config = dict(
    dataset='scattered letters and digits in many colours',
    norm='layernorm',
    norm_position='pre',
    fused_qkv=True,
    inner_norm=False,
    positions='sincos',
    max_precond_dim=1536,
)
Rows from block 3 of a small class-conditioned image diffusion model, named by matrix and row number. Rows with one number within an expert belong to one neuron, the router's apart. Each number is 500 + 25 x the weight over its row's rms, rounded and kept within 0 to 999. All counts start at 0. Numbers have three digits each.
Before each expert's rows are labels from the 100 images, of 14848 (inputs lightly noised), where the router gives the expert most weight on average: "top examples" is what is common among them. Only what is clearly more common there than usual is listed. The data: scattered letters and digits in many colours.
# router: slot weights (model.blocks.3.mlp.router.weight, 4x160, trained with AdamW), inputs 0-159
# up: expert up (model.blocks.3.mlp.up, 4x80x160), inputs 0-159
# down: expert down (model.blocks.3.mlp.down, 4x160x80, transposed), outputs 0-159

# expert 2
top examples: orange; count: one
router.2:457503521489499455518500531469498481491520518476506497498491480508508538521524499505498517515547484492520461523473459526524548533499516506521534523524498475471519519509467514543527526513469446503475505460486442473493479509472556485486510517468513490538477489496507501483491485505517494541471459529509437481493487520535501464541492500527526433485528495470475486451513520495499489495517507493507487475544463487539538517549525539532517484482489494525465485499500481460509516494471487
up.0:486470547516485530472476502518479501456524500512503518499473490465488506513558560481499477430535539469510557473498487488522529482458469483524460485520461464475494520472497494516503500518516493460504534486507507477488494472525489474489539479518504479520510474541484519503490516497489500532492479504529538521547507519465479517490530502483454513489482514463507504467520485535468511591484523524460509488511508539509463502467510514484499483499509530507511468478490469487538501504475494
down.0:492480534499532450476509500495479500520536524512501483485508477476513507509485512503499494463469518516554490447527455562506497484500482520534476480515553494538483515471504509519477506451495489461472481472523490463482494515523476528496507524466553481459467507534505510522503502511479521501544509487496507510529494509496509534484464517546522450541480499476476492531486501481476454542480513522528507490497499500492470485508499534494507497549487500459517565501449486541478520524486449
up.1:477512503477507510525514472524480495500477470526475479502489493521506468506457460474483508460485500493553494544548528505494509474414539525503475477522518475472475502517488490530498491515523525512509498538476505479530510522476488544471559532484503491499532490530515516528487496480515459509522521462497500481512493556513506539516492472509513457484507509465498491442499449479439519502480527464506502527525464444526508502523474521496514529500488453503528500497492494511478481476538517
down.1:507464469512503527487523537508490494512500454488501508509474512505481509501554484518535479487526505488529541493474484476525501530525511487509531526513472485520484521485476518547498511540447464496524558470482506512453496481509479509514486513523479479498464490525456497457517483511449531529476506503510511542519489508507487476497522489493483525490506481556508517547467496548540450530489463480471547427476523498477533496464524528485492473497538539476481505491490486474536490516505510
up.2:528596474493529471493513495483496504477461520527466491500433504537516507482483481495503492502471530517511523480433508512524516520493545521513493519546536500490466493488507549506447531532550461541508494511480484496485541455498491524450508508509487533516507498501490473495514510460462490512522509497509498497526469474479541451475509499486528489471522537483502485525507535490512531518525473490521516512486512494516515461512481507507499543504515520466513533499536537501520494530533512
down.2:451470506522459492481519505544510541513518513474505552503567459485511463540544515507507500486472533491530508488528486516469494514520479487465499511467490524504525469511489449519503528495465508477498482514487527542481480531521488486519518468488461520532500467556466465472523472534536469514493478522492519487474535499516514486505531482543467523505479499477498522492518496506486432514468481517490505529509498509472483481494509503540516429504535501530490488489481472451498488493486524
up.3:522524511521561501499518515482501521513493534475523494490479522504541511497463508563468500502461522479481467442493463506487471539529500506511511465538495513519495495452512508457465523506525496532492490521544493522519518469531513514489519447513510508463520522494515510516500474460480505473508537481447496459467497475473513518498564520487457535494479517513455471512483471505474509508526481472480509467505475483476460494484480468557499486494498530494561495506495518512487487533478479
down.3:525523557498504466505495545454504449532467534473572480485495526521514497472468492485498550522528511476541501504509504510494527490512493501478516535514496579514491494453487508508464534513482487507501491479509516535487491474461520484473490542540488501494506495460501501512481509476499501494476487508492458537503530498476493529545484498512456468510490470514508449517473520520532479468521486484470504484466461495485473516467496474500516518482438463521509534521486477491461479486527522

# expert 0
top examples: count: one
router.0:497505505476526499480502509532516491507523487513461484482502511446467494504524499505515485513435490459494524450529528497503477476510468543521477496470501484554460477480497446479444469519526505504519507486508556521502504529519477533525477488545500529529466496520517499472493501504477512434505538472528565493492498472454521498490473513473465513516496524522485508499461503500484536491468477524492488489442495540505517479496491495437456532509520494518508513505519489525517498534495488
up.0:515495516432542497514473468537457512481488474465495503472530485484488496513530498495502536530474510481521490489493462474524513492511504532489469519503521495496500485506516477488480483484493477537515474490522475472500537525519480578541499482515489473466458479513477547515539481522473515482529488453522565473486508509511506541544521545491542494490479497517525484482469483527463493482461474501508478532481522467494528525465478504484477523478514453493467533491512479496530490541507533
down.0:500466461521478497471569516464521484484517485511506486533540525494463507455469526478517467477517449518515524464508498545489489536516490488530559479491470511514497456471451501521492480499504499501467472499509503484521490533500482415509483509476545500494476507545539488510503485506530503474482497492502497506485531517463475477502481478489509504531490506540523474484533491497543496511474503470570480499489489503537470520520532511504519488541527512484560466521496532507492478508496505
up.1:472481468515494485474533482515413495496479510495525538521487521514464522479516493494488487486556515493526485516529459486435482466507468481535483499526488496520499488478497501502495508490534516539503543513495514530467480481504490485506493505440481524490527498503481523513476482500492520522535500476484520521523473510485467505479478469500480460532534470447506502473478541543525492488505519535486513525576524466482525508532484518545469486559525502490484494514455479460505497476503495
down.1:515469491487501512479509469472483521481511546508475504514493487479468525510519503471519529463501515508491475505529506489458414484487536449520517533502540474501473505510484458503509569496472465528471507460493472505475477469475503496536480513510541493526506570523514517456495475496484525528479507555491532549505529497506506481515488472502504488501542489468510523509517535563525505510505517485469467504555488528485544486511510483499484510503518517500460493489471529519516490497473496
up.2:568547487494472520479502522499517510507537470492507542482476450523497473477536501550466492501495495470468515523480495463510488488487481444458511487538493524532491497552508506504440513477531526505477519500484532546496467476490499463490470512500491533511501491543480529502480507511483501511502481500519545485512497484469541480492479526567493527521474492507520478511546508499525527516483544501479519538464520480495486476482500559479524496524500511538506509513511545471485482465507530
down.2:483443486498524483551459483478515450503513544515489476495507517528474517527426533472517509508492491508485454525546501487487509478511536492524496532526518531468545466496549529495519470499487530488495479499537464489482493493500514501533528473482525453463492538399513496532489476479514521515507513515485471522495516486494512473492532465478526478485507511482486525514472466507480490512502511544508481493539490515492495521504457448500495460501519505483523484463487479514493502495493512
up.3:513530512522488489487499471496535481493507538447483507514515465489488505482519531543539505483484528480450506477480482533484478525530471541490503524485495481486521478508526488476484485427518522480486467510507484451438501515519473536511511476520547534529460465505418535487516485517463461501504494499512524554479515532500519489479549508504484504483483490522470504498471510463527503537483490513520513511502509509510495537530528496486506509510488544474512504494534547472520521503455499
down.3:505487508504492503523478511473488493516482497547515486451492529481502530500507524466467499536531463510499501536493555494466489458485508473517495511505498516478495535508463545500521523493465467517487505462533500556507518467457511481529468506487432481489529510482558478530490517471472529520488485526463496483512492466512483534506473531511495523514516480475482500494509500481480492466529501467501481494554456476507555494505521476504522506502494471543473455489489491555541518498541546

# expert 1
top examples: white; pink
router.1:444495523479506498517472505493521476448509544517514502505503530492463517563485513470515529531505476518518470516457523448505483491468471523559490548497494498466532521523540494490572532537457461498481478524454477461486504503503519487513528498485515533507515487487470512484482462508525502493528471470476509487505511494497538486533504506489442491498521506510537533479442463484525507468496529463496521493537519479494496513523485499494506518495498485491519534488524492476463483480523466
up.0:484515566555517530514437508461504516491526509510509499498488502540539519498457504495500525540529479504522493528463485511541494502470547478530503506487554514442514527466499507486553530518491493500518509478514501455555507488520512501506493497470492497524487501526505485528525505495515491533492507502499487465518514497518571483513496495531525476455469501506491468459525529445469491485545481455506491464487530489489476495518498497515496499507438515493522549492498499528471494495528478
down.0:506458468526469519492485501544529530476510461516481497511488477480452549521465521495508521510510498533492520472482529480526491504507507469508518508524492478472505514545510479472520478513536506521507497512515475483461515535480520463499568495441513484472520505484497500502515495475528495486489497588524432493514504532499548493475457511489504488454486491506505489444519501492514514520492505533493514494527492533504521503483539479488471439542513519487454504510462469531494485484472513
up.1:492496512504508505490490505448474519495519454539505532523486528505512512488520488522482504504515436500538502516485485504481473441448524486548482530509515495462496524512513474478584495493504474497507478505504504483558494480509500535509472507440488508520483506498581499501471547475512487536459481499478461470510489481512508486504503481561521512457505503503518505500497512488479509469549533461476458495517506509524492510503489513495469492503462508538518517531483516555494495515481467
down.1:517499499529513502485492496507492541510451486524493505483532464494496503490456506507496476506479504519499498467494493468543492554482514520540531520511491523482498502493512499529515499481518523537491491522514457438458504500493489482463586491465529455494507528519486475471503473472532487466498516483534465533484531563508536526499520523474552517486452468501509498434474464531475501535492478499545500504493524532466507521495509518538504513489488493496509510469490462511486465480467521
up.2:547491501512504491485460501497515474501520499470483540491555474550440486549466482491525461505477510511540474516481508506518513473492539526469502474501547490495494489484489484483462503499497524517499498454506476521538508482474506521496452468505483478467494529521521534533491503481431501519517532550497512528478526498487503514512512488533460467548536502533501467481525493489559501481462475461495484519513499546499478466464468512501480477515509532530459519521486516484491506517526512
down.2:507494485472479544471490545487477537504518540482529476517517493429507521530501523544511495503456507519501484429527524515524523496559498528535523532496456521509480527526511471542499533525489494509504521494488481460493500483482497538476492525455451486501520503448479488465485508512544501446480470499524490528540487476499520489495468537496500536516518520502496521496487510536525518484498519497493498534489491543489512501434448476503483525524494505458516482498503525485487483484483517
up.3:536490504482514515505509514490509485526541530502502478467536505494510475532472538487494518473505481501490533528542493457478525468498485490500461456470505487515491485480532513470496480489537550450497511512511532532509473468475544470508465467486485511456468523474503547479492524498514539483481545520468527471517495476517447454489527513472490523522541490551448484494472511525541492477508517493498491537502514510491493517480511448502521525543518508511503489531472504494558518542471513
down.3:527471458534453486501501471518441511480530497493486482508509508500482498519539517506524517500494447457505480500449502469460485447496508449466511517467499506461496553514478553553510508476505467495444466477492468493507500513534468531528485509500519506486456477511520510512533497494488508496543488483513498509521475529517496499557496434525483483530457491501475514486522486518496510467472494496479447514498518504522531495466476485480509488517484520452506500479493483494524447519487505

# expert 3
top examples: black; brown; purple; blue
router.3:525460483514481466475535449515490458499463512509478487482514488471499508479535482499508495540490531471514466513512501519486466500502520497468476493479496496518491506492536447502460484520519520505501537487525547534494506509547441542503488513556523541523523499501544534510490483501524486504550504447504508512570470496496489545496496505478516455476500517465512496510472516475496499480432512524504501469460551510502482505504485514467460513525537503496497474509510469484528511504456503
up.0:459548504508517517496506552452513441472517537510503474510469534518465488464495500512530490512493493502516468521523463498435488502498512507525533531477466520492498480487480506508510537493464499491497495481517536491499488484513525524530485479479483518478447489517484537488496488471542513478458499575480492472486497475517517525498502513544501510518520475499510537529476559508518501489541464487509539522519522514482508538465456507504486447498499506473477448539492455496505460492495490
down.0:498518570523492523482511478456486487522496516476528537506524485500556490495486485497493502520451509514497515520504485476455490519501492542491503508501490504506496516504537464485506467486522469503493492497498497490541474517548476447497541484512432460497528484493540456486493500500473525483476483456486479543478501483490504465497508498534553475515462487525534520482487502490494476506525514480477532532457510488471459449486520470526521507503552510529509556466479537491476525530477487
up.1:507514478481501537458528512486496526513517435483493525505508500538497479498501515521495509496488509487517508496473507520455512482503462477499517512488524471509479470457482474521471520522509494501518498482490553529509488469458497488483537464493505545475469506508441539532485508453489511469505533544490550538470517510452522474485521484533451544561489518487493507458487475508513515489506475487499477541491515528511480464519490518516517455513528526518535459517518516498444512523540472
down.1:449434459513481538528518533484528492525485534498494511506529526483516500467488540510493497523489500503492546539498542527453475494531486470532515449495455504494518517494506507460518508490493497512496534497517474456477533515536489532521508518514514552521486505510548484494512476495510498482548505501509478508523479501514465541480513538465519516491460528501482503504506541493501519523512552525501462465478498471488550477533480517488555524510520491538476487513463530518467513502490540
up.2:473540486494528535514510512493502514555522507488516526503480543564520479503499468506521504519489470535502453518479512587451498505498491503561527519480497505485483480492483515464534512515486546536488473481458483497523508494527482482526487499508520537461455487496497489519492500525494499489494526528469470455494488499554485445474533499506458491532482495505477506504542522508519467473542511465523502512489500496450519517488464525480486505488489490495516468500487539498493500463546527
down.2:487475525522503488530519482518463505497474519517521521476487487471526483500460504501491517499481496506475513517507555479486540489457564466502451487518453486477527480542496501503503477489498508487483518547456497491552508532491522527490531528479497524540495498512529494509451480503541485498448457510502505519483478480452487528501523535496492508462497540496468538533524535461534459497453536517494490492495487473548509551500520501496492534468514478488528469508530478508477472486503467
up.3:525528506519526539511521524504470490527549497467507498492516498540469505497440494476515482491496494543518506465507471553479464500477475488538548459508490497480507482493474512470515546484520510560493494513458476454536511499507484467500515511461523506461470498496486512507468473528507484528506488497494488462524478490544501485487487515540476456555474530544488509481516541528556496503522490487526473497501477524469472530494483512479459470539517491473508479519462497512459512493522526
down.3:513527494491493507524495485532487518496525506514455517464477465479495533518486523520522509477516450485425494529522524463512507485487491458510449522505517513477501540539519475481520503528470478486487501532516466492530497547484502497519508476467545496556487501495551523521467500491550515518494502503491446505500502458506535496495518509489457509496494488521467533510472501446434504473539527488523524502508509505505512522512491463526519539454486480487510481485472496511523496485538439